{"model": "audio captioner", "dataset": "synthesised sound scenes: up to three everyday sounds over a background", "train_examples": 26041, "gain_aug_db": 6, "time_shift_ms": 50, "input": "waveform_16khz", "tokenizer": "word", "vocab_size": 93, "encoder_arch": "conformer", "encoder_norm": "layernorm_no_bias", "encoder_activation": "gelu", "encoder_mlp_ratio": 6, "encoder_head_dim": 32, "encoder_fused_qkv": true, "encoder_qk_norm": true, "encoder_dropout": 0.05, "encoder_inner_norm": false, "encoder_moe": "soft", "encoder_num_experts": 4, "encoder_moe_every": 2, "encoder_expert_mlp_ratio": 0.5, "encoder_slots_per_expert": 2, "encoder_shared_expert": false, "encoder_wave_strides": [5, 2, 2, 2, 2, 2], "encoder_subsampling": 4, "encoder_layers": 8, "encoder_width": 128, "encoder_positions": "sincos", "encoder_kernel_size": 9, "fusion": "cross_attention", "decoder_width": 256, "decoder_layers": 12, "decoder_norm": "layernorm", "decoder_norm_position": "pre", "decoder_activation": "swiglu", "decoder_mlp_ratio": 2, "decoder_head_dim": 64, "decoder_fused_qkv": true, "decoder_bias": "none", "decoder_qk_norm": true, "decoder_parallel_block": false, "decoder_inner_norm": false, "decoder_positions": "learned", "decoder_cross_attention_every": 1, "decoder_tie_embeddings": true, "residual_init": "none", "optimizer": "muon", "muon_scale": "match_rms_adamw", "learning_rate": 0.004, "momentum": 0.95, "nesterov": false, "orthogonalizer": "newton_schulz_5", "adamw_lr_other_params": 0.0014, "max_grad_norm": 1.0, "max_steps": 5000, "batch_size": 128, "epochs": 24.6, "lr_schedule": "cosine", "final_lr_fraction": 0.1, "warmup_steps": 250, "weight_decay": 0.1, "adamw_weight_decay_other_params": 0.01}
Rows from block 9 of the text decoder, named by matrix and row number. Rows with one number belong to one attention dimension. Each number is 50 + 15 x the weight over the matrix's rms, rounded and kept within 0 to 99. All counts start at 0.
# q: attention query, key and value (stacked) (decoder.blocks.9.attn.qkv.weight, 768x256, the q third), inputs 128-255
# k: attention query, key and value (stacked) (decoder.blocks.9.attn.qkv.weight, 768x256, the k third), inputs 128-255
q.31:49 57 40 59 50 44 60 27 32 54 53 51 42 43 61 70 45 34 76 61 50 63 35 58 51 48 25 64 62 48 38 38 60 31 46 44 65 75 43 54 47 50 55 62 46 73 53 25 41 52 10 41 51 21 54 33 50 46 43 45 26 79 51 40 55 88 42 62 47 48 49 64 45 30 74 43 25 57 47 76 51 79 36 43 51 57 49 23 47 42 33 60 47 77 44 60 16 23 59 43 70 55 28 62 65 62 20 48 48 55 29 62 45 57 00 43 57 26 33 32 55 73 30 47 41 41 58 62
q.32:47 34 51 40 57 37 35 64 56 76 78 37 26 59 44 63 67 53 55 63 25 26 68 54 47 58 56 73 58 63 24 29 26 78 51 41 47 53 41 25 59 66 40 54 66 74 67 49 56 50 34 35 43 52 32 38 62 67 52 30 48 19 19 45 41 68 59 56 10 51 50 46 28 30 39 42 51 22 48 22 75 60 62 39 23 61 49 54 59 64 59 80 79 26 37 63 56 18 65 70 58 49 38 51 29 60 47 28 86 75 54 68 54 64 42 52 35 60 48 50 98 64 52 43 44 44 54 42
q.33:34 55 58 25 31 51 61 48 52 08 28 62 44 41 64 57 37 37 40 58 30 47 49 63 46 39 56 42 52 38 77 56 45 37 27 48 68 44 64 21 46 59 53 57 79 69 40 45 46 77 55 23 37 75 39 54 57 42 26 56 34 65 78 35 51 46 70 48 50 38 54 73 29 73 68 44 79 61 40 51 58 38 28 50 31 54 75 44 42 60 51 68 42 24 55 40 37 44 67 33 30 55 68 59 39 34 59 38 44 45 71 41 18 32 50 61 28 40 56 68 53 36 53 47 47 49 55 63
q.34:63 49 21 82 53 56 34 45 53 81 46 59 62 40 65 46 60 64 46 39 49 43 47 69 45 70 57 59 65 39 20 54 58 66 49 37 40 52 67 51 71 60 26 40 54 66 71 59 62 60 38 38 55 28 85 26 59 65 39 47 48 50 49 55 46 43 37 86 49 44 67 52 36 56 53 41 50 30 68 37 87 59 50 32 49 54 57 44 33 48 32 71 57 42 35 64 41 56 35 57 34 43 55 64 51 50 61 34 34 30 29 61 75 46 59 55 53 19 55 55 29 43 35 52 54 51 63 37
q.35:26 66 31 56 58 35 37 65 70 48 52 31 33 56 68 81 50 55 39 13 59 29 61 51 56 65 38 31 65 34 68 54 50 56 29 37 35 34 18 19 43 49 52 58 23 68 72 53 38 84 29 62 54 50 48 70 42 64 38 42 54 61 30 34 36 69 74 45 64 57 53 31 63 86 68 62 51 29 62 84 48 51 39 47 56 51 16 38 69 56 61 52 31 21 37 70 22 31 54 41 60 76 55 48 86 38 49 27 61 42 42 68 58 68 75 43 29 50 16 60 65 50 49 58 26 52 83 21
q.36:49 41 50 68 37 66 62 62 63 41 57 54 63 50 20 63 31 82 32 22 51 84 33 67 32 75 98 38 19 79 69 43 17 39 38 41 70 52 40 42 37 27 44 44 37 53 50 82 19 69 46 49 25 35 44 36 74 49 50 50 55 31 39 59 51 37 66 44 48 52 44 40 20 38 71 56 42 65 47 31 78 41 55 39 38 45 20 51 62 47 70 47 49 10 64 46 81 16 22 36 79 16 48 46 33 76 65 58 31 46 41 49 58 55 65 59 49 63 38 78 46 46 66 19 69 50 24 51
q.37:48 51 31 43 69 51 93 57 38 60 43 47 39 57 64 71 54 61 29 65 30 40 52 37 56 57 53 63 57 49 29 19 66 72 65 60 46 28 45 39 43 65 45 26 25 67 59 47 78 64 33 54 50 50 49 52 49 38 49 52 15 50 59 53 70 35 60 54 52 58 44 36 62 79 22 88 50 42 16 31 79 35 49 63 43 40 72 65 38 55 42 32 57 15 52 65 58 67 29 49 24 67 51 62 56 45 51 51 60 23 46 49 47 51 51 40 52 39 52 40 69 65 36 69 68 43 23 43
q.38:19 65 45 68 58 42 49 65 49 52 41 49 81 51 37 12 69 55 42 55 40 67 47 51 59 42 67 40 38 63 50 43 37 66 62 60 76 68 39 58 56 67 62 54 48 43 77 57 56 48 62 54 35 36 68 78 43 60 62 20 36 64 43 67 59 35 44 33 40 30 30 48 31 71 43 75 58 78 57 41 47 63 50 84 55 36 21 40 59 60 27 34 69 36 44 45 46 89 41 68 55 34 50 48 58 47 42 47 15 43 35 68 38 56 42 59 68 83 70 49 23 66 41 20 52 74 29 62
q.39:78 43 71 50 58 65 62 54 52 70 49 45 80 65 26 20 48 18 36 59 48 54 49 35 29 45 70 47 52 47 51 69 78 36 68 64 70 53 63 50 15 45 39 62 60 53 27 38 30 52 50 28 36 33 66 25 58 41 70 75 56 46 70 49 40 50 59 40 55 38 67 69 39 56 53 44 61 45 54 53 28 78 68 44 84 28 62 41 48 24 74 28 25 50 56 56 55 60 52 68 56 55 46 32 25 36 32 31 35 32 38 81 48 41 46 69 49 38 47 27 46 48 59 57 67 66 36 50
q.40:73 28 35 51 73 29 36 40 40 48 63 64 48 47 61 60 54 30 52 60 66 56 72 50 43 38 51 67 46 49 54 57 46 52 40 50 54 45 41 51 40 49 41 48 48 75 57 38 47 51 54 74 54 42 62 60 63 37 32 24 60 68 49 43 49 79 61 31 19 36 47 37 51 54 40 40 56 69 64 37 43 54 46 39 46 43 37 62 49 55 48 19 36 59 73 64 60 36 32 47 62 55 56 58 45 57 39 60 53 64 51 48 73 57 36 49 44 52 40 53 58 49 55 55 50 46 62 48
q.41:46 51 45 58 58 55 33 39 43 40 15 55 31 54 43 72 55 65 23 62 47 34 65 63 48 49 33 69 51 51 38 36 77 23 61 37 69 52 48 68 62 54 56 67 55 28 41 28 47 72 53 68 50 63 40 66 59 53 60 58 56 39 38 47 86 50 63 62 46 45 34 57 44 59 49 41 52 49 32 40 38 42 40 43 62 44 33 55 21 45 56 68 57 60 50 60 48 29 62 49 68 27 62 56 47 44 69 38 58 35 58 33 60 36 66 42 41 54 45 55 53 23 49 53 56 58 50 59
q.42:47 63 40 46 35 36 52 47 58 63 48 42 45 31 57 65 71 47 68 55 48 37 56 28 35 42 39 46 58 46 69 64 38 48 30 22 41 27 37 35 57 57 40 48 50 41 59 30 68 25 46 31 50 59 43 60 41 03 65 48 54 50 37 36 53 45 58 35 38 37 60 50 23 42 43 04 62 53 61 76 24 15 54 54 49 55 68 59 59 60 44 57 93 71 57 57 39 59 63 50 74 51 44 57 77 43 42 71 49 58 53 61 62 71 59 37 58 21 57 57 87 72 49 50 43 63 75 34
q.43:35 67 85 37 51 27 42 45 57 46 60 56 45 52 62 31 45 55 76 43 39 47 58 54 48 49 58 61 16 63 60 50 32 37 53 13 30 23 69 68 35 43 26 29 30 31 43 32 60 47 39 65 27 56 63 61 56 47 55 57 43 64 72 42 59 75 35 49 59 57 57 74 66 51 51 36 34 44 47 42 69 19 59 47 48 38 34 46 59 43 63 30 51 57 54 29 45 63 79 43 61 37 36 51 39 48 54 51 54 62 55 47 59 86 51 35 73 52 58 49 43 63 57 43 39 42 44 42
q.44:51 39 49 39 45 45 42 50 76 50 44 43 46 38 73 27 35 38 50 61 64 66 46 56 79 53 48 49 44 42 68 62 33 48 49 62 21 57 34 36 29 39 68 41 30 59 45 58 24 35 70 52 54 41 54 74 42 75 52 33 52 38 68 15 64 73 43 47 38 58 52 58 48 43 38 51 52 97 35 34 66 33 46 40 47 21 29 52 38 45 29 47 30 55 69 67 57 36 46 25 49 66 69 51 53 54 45 61 56 81 48 48 21 80 78 47 65 53 55 34 55 47 47 66 58 55 29 80
q.45:48 55 42 06 35 66 31 55 64 55 45 42 37 68 43 63 35 43 38 30 44 69 33 48 51 79 51 33 64 38 76 29 81 80 27 68 60 69 37 63 69 37 39 41 65 45 18 55 48 58 66 55 79 68 68 46 46 66 55 42 51 42 52 47 37 35 45 73 54 33 70 38 61 41 61 26 28 47 59 22 47 70 48 58 52 53 69 51 73 38 58 69 44 22 39 41 48 43 35 56 46 47 67 43 43 78 39 45 29 46 52 34 67 30 55 57 40 76 60 68 49 42 69 61 30 44 72 42
q.46:40 67 56 66 62 43 52 33 25 40 17 49 79 49 46 58 44 53 47 36 29 27 70 67 50 77 31 34 44 34 57 42 63 32 53 54 27 41 42 50 77 36 72 51 53 63 38 38 59 54 17 58 65 67 43 70 44 42 52 40 53 58 56 50 58 79 20 29 53 31 27 69 68 77 53 37 30 44 24 43 53 65 52 34 51 42 45 33 63 62 65 40 62 59 61 69 48 39 73 57 54 46 71 40 73 53 34 76 53 68 50 30 63 73 63 71 52 28 76 67 32 41 38 36 38 29 60 43
q.47:55 31 35 62 73 39 56 40 43 40 67 50 36 22 19 47 56 54 36 52 67 57 53 64 52 62 44 45 35 36 46 22 47 30 22 82 60 20 53 64 66 68 69 78 44 64 45 46 60 28 54 63 19 58 18 31 47 55 60 63 84 59 82 42 45 39 36 45 51 42 60 64 58 45 55 54 56 42 73 40 73 56 45 22 94 56 62 50 44 13 83 33 23 62 53 59 56 44 33 64 72 44 48 48 54 35 60 66 68 34 59 53 74 73 65 57 42 53 29 49 70 73 72 37 36 43 63 51
q.48:61 65 56 22 38 53 42 41 40 82 49 53 54 75 57 48 46 37 43 83 39 39 48 45 65 20 45 18 29 44 44 66 42 55 53 60 40 46 47 85 39 66 34 25 58 29 51 57 63 49 56 44 66 63 51 66 55 57 47 69 52 48 87 40 30 54 59 77 28 69 31 55 46 69 30 39 57 54 49 70 60 77 61 34 39 56 70 52 60 49 54 51 70 47 54 31 45 27 51 34 59 48 58 45 50 56 70 77 49 54 29 31 65 61 88 47 42 56 58 58 76 21 19 34 19 48 44 31
q.49:59 68 34 65 45 64 57 47 58 34 34 55 79 59 63 32 37 37 58 36 38 55 27 43 56 65 27 62 37 34 60 70 43 58 66 73 61 57 69 52 29 51 49 50 43 48 43 49 57 43 63 64 51 41 38 43 54 64 83 16 78 82 62 50 27 55 65 34 66 46 72 39 68 75 22 62 48 50 28 53 58 38 52 72 75 67 71 68 43 53 58 52 54 64 48 48 45 54 30 48 53 50 40 44 45 60 59 48 32 68 73 49 44 29 86 62 24 54 43 49 30 27 32 42 50 46 39 67
q.50:24 54 49 53 72 54 72 66 55 32 58 64 63 59 37 49 54 53 53 49 57 33 33 48 48 55 57 50 24 54 25 54 49 76 43 76 41 46 55 64 27 59 36 34 44 46 54 57 49 50 61 42 66 50 34 48 56 66 43 33 19 48 73 44 69 54 58 18 52 56 23 57 71 33 32 73 36 34 57 43 39 52 61 47 22 38 58 42 62 52 51 33 55 48 49 46 43 77 45 46 50 51 52 72 49 64 62 52 42 39 44 87 83 55 71 70 59 43 51 76 30 63 70 58 77 30 54 48
q.51:31 55 33 42 32 34 34 34 62 52 60 74 57 31 36 30 49 32 53 57 89 29 55 49 53 43 30 59 48 54 58 66 63 77 73 51 32 38 60 80 67 47 36 27 66 34 35 78 53 51 73 44 41 33 39 60 80 64 42 50 54 45 65 46 33 62 50 27 57 55 36 41 31 35 31 53 52 84 74 38 61 57 55 49 35 59 32 19 68 65 51 46 41 32 60 40 73 30 56 30 46 50 51 68 44 44 39 30 47 56 51 38 52 43 54 62 45 57 73 79 40 39 63 75 45 54 58 71
q.52:56 43 78 61 39 59 81 23 69 35 38 36 85 71 57 56 67 59 35 21 53 57 38 65 51 70 53 35 49 68 70 55 66 65 63 48 72 36 49 59 49 75 44 35 31 60 54 70 33 43 85 51 56 51 33 54 47 64 47 83 54 57 35 76 54 34 46 31 63 53 39 48 62 46 47 34 36 69 85 64 76 52 58 69 54 51 47 63 32 47 69 61 41 44 30 52 45 52 56 32 68 54 24 49 38 43 66 36 44 45 50 51 59 35 58 66 55 45 51 38 43 54 49 57 23 31 65 53
q.53:61 48 55 49 66 29 38 43 39 39 76 41 28 36 62 78 40 92 45 33 54 37 55 59 42 71 41 48 73 28 38 32 28 51 31 74 58 72 70 38 69 30 45 80 59 37 58 50 41 23 76 41 44 35 32 69 49 74 82 48 72 34 44 43 44 47 33 50 57 59 80 44 57 57 62 45 71 55 65 62 62 56 63 45 67 48 39 38 68 30 62 44 25 32 32 28 53 72 52 51 43 14 13 64 35 58 61 54 67 13 55 76 48 75 35 61 34 40 71 54 88 69 53 31 39 21 62 55
q.54:31 55 40 42 38 45 30 37 32 40 57 46 14 48 43 48 47 77 72 48 70 25 32 32 97 60 43 49 44 72 28 50 59 44 48 55 16 56 15 34 55 44 27 38 54 21 58 66 37 64 61 60 27 76 46 54 71 50 15 66 55 34 63 38 86 51 35 69 49 58 70 20 42 50 31 43 54 72 63 44 42 43 38 56 35 50 39 75 59 48 30 76 57 77 73 77 67 30 47 38 61 51 56 51 55 69 49 56 68 36 42 41 62 53 62 31 35 32 61 26 45 50 57 75 65 62 30 31
q.55:47 49 82 37 63 69 46 78 58 60 45 48 71 68 63 21 55 63 71 50 34 64 49 43 76 49 28 37 49 68 58 57 68 68 57 44 68 29 71 39 30 37 49 48 50 48 76 23 30 63 63 37 48 26 53 42 38 54 69 37 66 50 62 41 51 26 36 33 41 77 34 70 40 57 33 39 43 25 67 83 76 39 55 61 29 81 62 44 34 58 29 41 43 40 90 45 33 76 79 62 22 38 60 31 71 26 64 56 35 34 28 26 58 60 46 56 60 64 56 29 36 21 57 62 23 70 61 43
q.56:55 63 81 39 40 40 88 35 38 44 66 55 51 33 54 97 54 44 70 65 45 64 48 74 53 42 61 45 41 59 65 55 61 58 42 49 66 36 73 68 45 26 65 75 39 36 46 32 55 54 28 50 29 32 51 60 40 21 45 49 22 47 40 37 83 60 69 65 63 40 44 66 75 49 42 79 57 40 27 79 13 33 59 50 49 52 61 50 15 81 25 31 34 53 53 45 33 28 47 53 73 68 28 43 70 37 41 57 39 37 38 40 42 54 54 87 49 63 50 49 48 10 29 52 38 64 33 51
k.31:69 60 51 40 58 48 60 55 43 42 05 52 42 62 43 43 84 65 45 47 42 43 67 60 46 45 32 74 49 39 81 38 41 41 53 39 58 48 55 44 62 22 32 40 45 19 23 38 64 47 55 53 37 60 55 46 50 33 50 38 44 51 32 63 45 63 47 63 69 08 57 48 53 92 24 36 34 37 66 34 54 60 67 52 48 45 58 22 66 66 68 38 46 54 72 40 46 39 44 35 78 29 42 68 00 37 56 55 64 20 48 73 46 46 38 55 48 48 48 79 55 20 40 70 60 64 71 73
k.32:45 51 66 49 58 66 40 61 63 65 02 24 74 55 47 26 89 80 67 63 59 29 99 33 47 53 51 51 54 51 45 63 54 32 81 83 21 69 57 55 56 42 34 60 81 18 08 61 89 54 43 09 41 67 34 39 46 56 68 27 25 47 50 62 52 49 42 18 59 58 38 27 71 56 54 33 52 61 70 62 49 51 51 39 59 61 61 51 77 22 47 35 62 40 66 28 56 41 57 54 34 36 56 70 71 48 21 54 36 29 21 51 65 40 64 28 49 69 26 26 51 57 47 57 55 36 55 59
k.33:44 61 37 35 59 52 47 24 77 59 49 41 36 66 49 44 63 92 35 76 49 53 47 35 51 37 35 59 70 41 56 61 37 56 44 60 63 49 46 56 52 24 59 45 68 64 69 48 70 48 59 23 42 33 81 27 32 47 57 69 65 40 53 69 47 51 41 41 49 49 58 36 66 44 47 44 36 40 48 49 55 30 45 56 58 48 77 65 43 24 67 54 63 38 62 26 44 84 59 45 70 55 41 49 28 53 41 71 71 26 57 62 37 48 37 33 59 56 60 19 66 70 42 51 48 38 61 70
k.34:48 36 88 55 62 67 46 31 38 63 76 67 54 58 62 78 74 35 38 30 49 21 91 54 44 55 59 68 45 30 53 30 19 61 64 43 59 78 73 51 58 47 12 74 40 28 35 39 61 49 47 50 71 96 41 56 62 74 41 30 32 46 55 81 44 29 56 54 65 62 47 65 55 66 48 20 78 46 60 25 30 58 56 64 35 47 26 36 50 70 52 55 52 54 49 60 36 72 65 62 41 81 53 62 65 30 48 43 75 29 40 35 52 54 59 56 58 49 51 47 62 65 52 11 44 44 55 74
k.35:66 39 48 33 74 67 60 44 46 80 48 61 43 18 45 26 66 74 65 54 44 67 73 21 60 75 61 36 76 49 22 60 66 48 60 58 48 62 46 50 19 72 54 24 64 46 55 55 29 76 25 55 77 32 48 38 84 62 40 64 42 51 45 79 53 54 31 37 58 35 75 30 36 53 40 73 43 70 73 43 43 41 49 41 40 61 52 54 56 22 53 50 57 49 47 46 74 20 77 50 39 55 68 25 96 59 69 46 64 50 48 29 59 41 40 37 65 44 27 34 49 30 56 30 49 15 46 32
k.36:41 47 42 37 73 56 67 40 55 15 49 75 39 59 23 64 45 54 55 53 64 99 24 38 11 25 34 48 52 26 28 62 84 31 81 59 44 75 07 30 34 21 58 58 60 52 53 55 17 54 72 43 52 85 60 74 00 72 27 50 45 82 52 67 82 42 36 94 22 29 51 42 54 57 39 54 40 58 47 45 42 66 46 43 42 58 78 62 39 34 13 57 51 59 64 29 48 65 54 50 37 32 87 30 51 64 64 48 52 73 94 39 45 59 64 61 55 52 55 42 47 39 22 55 61 49 62 68
k.37:48 61 56 43 24 64 39 44 60 55 43 52 75 53 45 50 29 53 58 55 47 37 92 13 57 58 63 62 41 61 69 58 71 35 54 49 63 78 75 53 33 69 54 29 42 32 45 82 53 54 49 25 35 49 53 67 51 39 45 47 76 33 45 47 37 48 88 39 39 63 52 70 34 54 63 30 25 54 59 45 46 51 57 60 77 19 36 58 35 56 70 56 44 90 30 43 61 34 49 56 55 51 36 73 59 32 49 41 40 49 34 44 58 65 41 26 65 51 47 39 26 53 67 43 30 54 44 61
k.38:52 56 70 75 41 29 72 85 75 45 46 21 60 60 24 45 36 51 57 58 39 59 55 33 51 48 47 41 43 68 58 54 59 43 35 37 17 39 41 35 26 71 44 59 57 60 62 40 28 57 51 47 48 55 55 27 42 38 46 53 77 40 49 31 65 66 26 60 48 65 59 48 34 62 58 52 70 67 34 51 45 56 60 47 28 82 66 60 45 30 29 67 52 67 57 40 45 60 74 61 53 55 38 41 58 56 33 70 52 44 59 45 58 35 49 45 50 29 61 68 80 56 27 39 47 49 63 28
k.39:41 52 28 57 37 31 51 66 31 46 62 57 59 29 12 69 42 47 65 43 62 34 64 58 49 18 70 42 40 67 58 35 57 55 35 56 53 28 27 50 51 51 50 48 82 70 86 29 35 26 62 46 66 78 66 43 52 45 29 39 40 15 39 33 84 54 42 38 42 69 45 66 52 41 64 31 48 48 20 39 29 30 52 42 68 35 25 85 47 87 34 75 36 70 61 69 42 63 47 43 37 49 57 32 48 55 54 28 65 74 57 50 48 47 61 51 60 77 38 62 46 38 51 46 41 43 38 48
k.40:57 23 45 58 49 61 49 29 56 33 24 45 34 62 54 32 55 50 53 61 64 54 63 55 39 63 38 43 39 50 37 39 66 50 51 75 70 54 41 56 50 54 65 49 46 41 34 65 50 22 44 35 44 39 44 53 45 58 63 38 55 48 70 47 57 58 36 68 57 34 43 47 64 52 48 69 44 50 61 61 36 61 46 55 50 39 71 35 47 64 48 60 34 55 38 58 38 31 72 26 41 43 62 67 38 57 44 53 38 70 35 60 55 58 49 70 49 63 72 58 45 48 80 56 33 60 20 64
k.41:64 49 63 45 66 65 32 45 73 22 39 64 30 59 60 24 57 65 27 38 51 53 42 62 36 46 42 38 59 42 55 50 66 48 72 70 75 63 53 69 50 51 42 78 28 38 75 47 39 85 53 47 62 48 23 55 46 73 62 64 32 75 53 28 59 62 55 38 45 62 51 67 61 18 61 46 69 51 55 55 63 49 37 57 44 49 27 61 71 76 49 53 18 38 45 52 54 56 50 42 56 61 44 65 68 66 31 64 54 56 41 46 48 58 60 48 61 84 56 37 44 48 79 45 55 74 57 57
k.42:55 87 59 40 68 65 77 51 35 45 37 55 39 64 60 22 49 34 59 55 45 72 39 78 58 49 65 35 62 42 43 29 23 71 27 83 58 32 50 64 25 64 64 41 58 59 27 53 71 52 61 51 77 34 65 63 45 52 61 55 42 55 29 60 54 69 26 69 44 63 40 30 24 51 54 46 40 66 48 57 73 60 39 25 49 50 43 36 67 37 33 58 50 38 57 32 61 29 59 72 45 79 51 36 48 61 27 47 57 39 26 49 47 54 23 22 59 73 38 39 42 43 28 61 64 55 25 50
k.43:47 56 67 50 51 48 61 30 52 14 49 44 45 66 62 37 24 49 54 51 80 48 52 45 93 40 52 47 58 39 56 67 64 07 62 23 35 59 41 55 62 77 36 35 59 54 48 32 44 70 39 54 51 45 53 99 51 39 58 75 34 61 41 52 67 37 32 23 07 30 40 72 30 58 41 36 60 49 60 61 25 49 34 61 54 64 49 56 61 48 53 44 38 45 56 60 45 43 13 51 32 85 66 71 25 51 64 67 58 63 27 59 53 37 40 31 47 54 51 53 50 83 50 60 76 52 36 28
k.44:48 21 19 40 57 52 92 65 60 34 54 59 49 61 14 53 24 50 64 49 31 67 53 40 48 58 30 39 43 54 45 48 36 45 38 76 66 33 42 40 42 47 74 59 30 53 45 39 66 71 67 61 32 70 60 46 71 47 68 76 84 37 60 68 69 58 32 49 49 51 33 37 20 59 32 80 49 61 47 31 61 64 77 47 46 55 61 52 69 47 43 31 26 10 39 36 52 49 36 61 70 34 35 58 33 60 44 40 51 46 52 47 67 56 59 55 27 81 63 71 59 74 64 46 30 31 62 53
k.45:71 39 54 19 39 50 47 51 46 72 75 60 19 29 70 28 59 51 36 70 49 15 47 45 12 70 43 64 29 35 33 38 29 44 46 53 30 39 60 21 21 47 58 40 62 69 31 36 50 29 72 29 28 60 73 45 61 47 45 22 54 79 62 53 43 26 62 64 48 52 11 82 46 30 67 46 42 57 57 52 74 82 48 94 53 83 51 40 40 22 52 71 47 38 40 48 39 53 43 29 44 49 43 59 44 73 63 40 54 45 45 54 23 39 33 59 66 44 37 51 39 47 73 52 79 47 59 40
k.46:57 39 63 62 29 24 40 63 61 51 41 46 75 67 66 57 38 61 74 11 35 34 51 43 40 40 59 80 78 43 40 38 45 40 68 57 65 42 86 36 51 61 65 60 59 40 61 63 39 72 52 54 68 40 62 64 49 62 42 70 66 39 74 28 58 67 49 64 43 38 72 42 60 54 46 43 44 44 36 52 41 72 44 37 61 39 59 50 45 42 53 27 34 69 63 43 50 60 49 61 52 44 56 53 20 49 46 47 70 32 66 88 24 44 34 39 17 38 60 59 19 74 53 56 35 17 43 45
k.47:30 59 68 71 33 58 59 50 24 47 37 43 39 43 40 47 60 29 24 26 15 54 37 36 65 62 55 99 54 54 48 74 52 41 55 53 83 54 50 46 73 48 34 46 51 63 47 35 54 68 43 49 69 47 39 45 37 44 32 47 42 35 37 47 45 49 44 51 15 71 63 50 46 33 47 15 65 45 34 61 57 44 34 49 59 37 75 52 41 58 38 58 57 33 66 49 59 49 60 45 45 54 33 70 32 59 40 51 49 50 58 33 35 52 39 83 46 43 60 48 52 56 70 55 60 69 44 70
k.48:39 45 52 44 61 44 45 37 62 60 72 46 67 69 72 71 67 00 52 60 22 58 51 44 38 45 54 30 44 80 83 12 08 50 34 46 32 62 80 38 35 36 47 42 43 52 58 45 25 58 50 61 40 71 38 50 57 44 82 39 45 62 75 55 48 54 63 47 49 66 48 34 85 38 24 49 33 73 45 41 32 65 59 58 25 55 29 39 52 56 60 85 83 28 24 62 55 56 63 51 22 46 43 61 64 54 41 24 44 68 57 56 60 31 47 57 44 64 46 36 26 73 38 69 08 62 36 65
k.49:46 19 39 51 42 40 59 50 30 65 61 62 31 70 47 54 58 31 56 51 48 48 66 35 41 46 19 60 26 74 53 59 65 26 52 49 71 12 49 63 52 17 69 58 44 49 43 40 53 32 66 46 53 48 54 39 48 50 52 57 62 58 59 21 49 27 65 81 25 45 13 52 72 53 52 44 53 41 37 66 95 73 47 40 21 52 56 38 37 65 63 68 37 16 56 36 37 51 39 45 53 63 12 65 29 64 76 41 74 52 49 23 50 69 26 81 59 31 63 50 66 52 36 49 75 50 53 54
k.50:60 58 40 19 31 49 63 45 58 43 58 52 43 31 56 66 39 31 67 51 65 58 45 50 61 41 27 48 62 54 33 51 56 61 44 73 22 32 38 38 64 34 40 49 56 74 58 33 29 35 32 59 16 49 44 50 67 45 47 60 57 37 66 40 40 78 46 35 38 46 48 27 28 67 55 52 59 46 34 53 27 65 27 56 81 33 63 62 29 71 55 39 51 59 42 75 59 14 63 50 47 61 70 55 37 56 65 45 33 64 52 48 57 47 44 59 32 22 60 45 52 59 48 46 26 60 54 52
k.51:53 46 42 51 67 73 23 61 39 33 75 38 40 59 58 75 49 45 68 42 35 37 29 42 26 47 46 56 73 34 64 27 52 58 21 62 42 34 56 47 57 42 33 49 79 52 69 72 63 28 59 39 50 47 75 33 57 40 55 51 54 63 32 53 15 21 44 40 55 48 40 46 71 47 33 59 57 46 49 63 67 70 48 68 51 59 39 46 35 62 42 65 55 58 53 82 40 41 67 21 24 63 66 55 60 63 43 61 22 29 54 63 51 44 69 77 56 42 52 56 62 30 32 66 06 54 37 38
k.52:71 50 36 40 49 30 52 64 28 30 81 61 40 23 64 57 41 78 52 32 65 32 37 40 42 64 26 34 53 67 44 59 44 47 36 28 71 60 45 52 45 59 30 37 64 86 71 57 26 17 51 44 49 65 44 45 39 49 62 39 36 47 43 63 36 39 57 68 44 34 60 36 64 65 46 50 54 47 47 54 38 58 44 58 68 58 62 79 52 42 20 31 63 61 58 61 57 59 22 73 29 57 63 24 75 56 31 47 55 72 41 31 35 36 74 47 83 24 40 28 65 55 61 88 49 46 44 49
k.53:47 44 64 56 45 45 61 43 45 71 68 24 65 37 43 31 56 61 32 68 37 28 57 46 63 44 33 46 47 68 39 44 45 56 77 52 59 40 46 70 51 78 56 52 60 37 51 59 59 59 41 55 60 39 44 51 66 68 25 42 16 27 34 43 54 39 33 56 51 64 34 34 33 47 41 52 43 23 28 64 33 40 38 67 68 44 59 45 19 50 59 38 67 71 73 50 40 48 39 59 32 50 66 31 52 36 45 49 43 66 63 76 32 30 35 54 41 45 57 31 61 43 38 56 36 54 67 42
k.54:40 52 47 59 55 39 66 46 75 49 64 48 27 31 36 46 43 32 36 55 52 56 21 34 39 37 61 32 74 38 53 36 50 83 34 58 40 24 47 42 32 48 65 76 51 42 13 78 55 87 64 84 31 35 80 52 39 61 27 62 71 50 21 65 57 76 68 66 58 31 33 74 39 46 33 41 54 71 60 58 76 32 65 54 28 64 63 42 61 29 59 03 41 63 19 70 50 57 74 75 52 42 61 45 38 25 42 30 58 43 43 67 69 26 43 48 24 66 25 39 65 67 60 32 42 64 72 63
k.55:32 64 58 25 45 42 84 30 38 50 54 72 65 41 27 56 44 24 42 27 59 69 45 41 52 46 75 40 54 50 62 44 49 55 50 35 45 55 52 55 43 61 71 15 62 97 66 48 58 43 57 29 56 47 72 51 41 34 75 62 53 68 56 28 70 59 39 27 43 84 48 61 54 39 60 35 86 49 35 58 18 17 42 41 54 20 50 54 64 38 47 78 61 48 25 66 42 58 47 57 20 48 39 61 85 46 51 58 84 72 65 51 63 59 54 54 64 60 69 90 06 54 42 63 47 42 38 28
k.56:48 18 18 55 56 41 37 42 59 58 46 45 59 67 53 42 52 54 40 16 51 49 47 34 41 63 75 50 41 73 51 69 46 28 37 28 78 42 55 40 36 40 25 63 30 57 65 72 75 54 52 30 56 55 57 55 71 47 44 47 83 70 50 35 43 60 66 44 39 33 37 49 43 54 68 54 39 53 73 45 61 41 73 29 67 37 61 65 59 50 52 61 50 35 38 57 53 36 19 61 56 31 75 55 81 62 67 64 45 45 52 78 47 72 99 51 61 61 59 69 32 27 47 71 37 48 65 45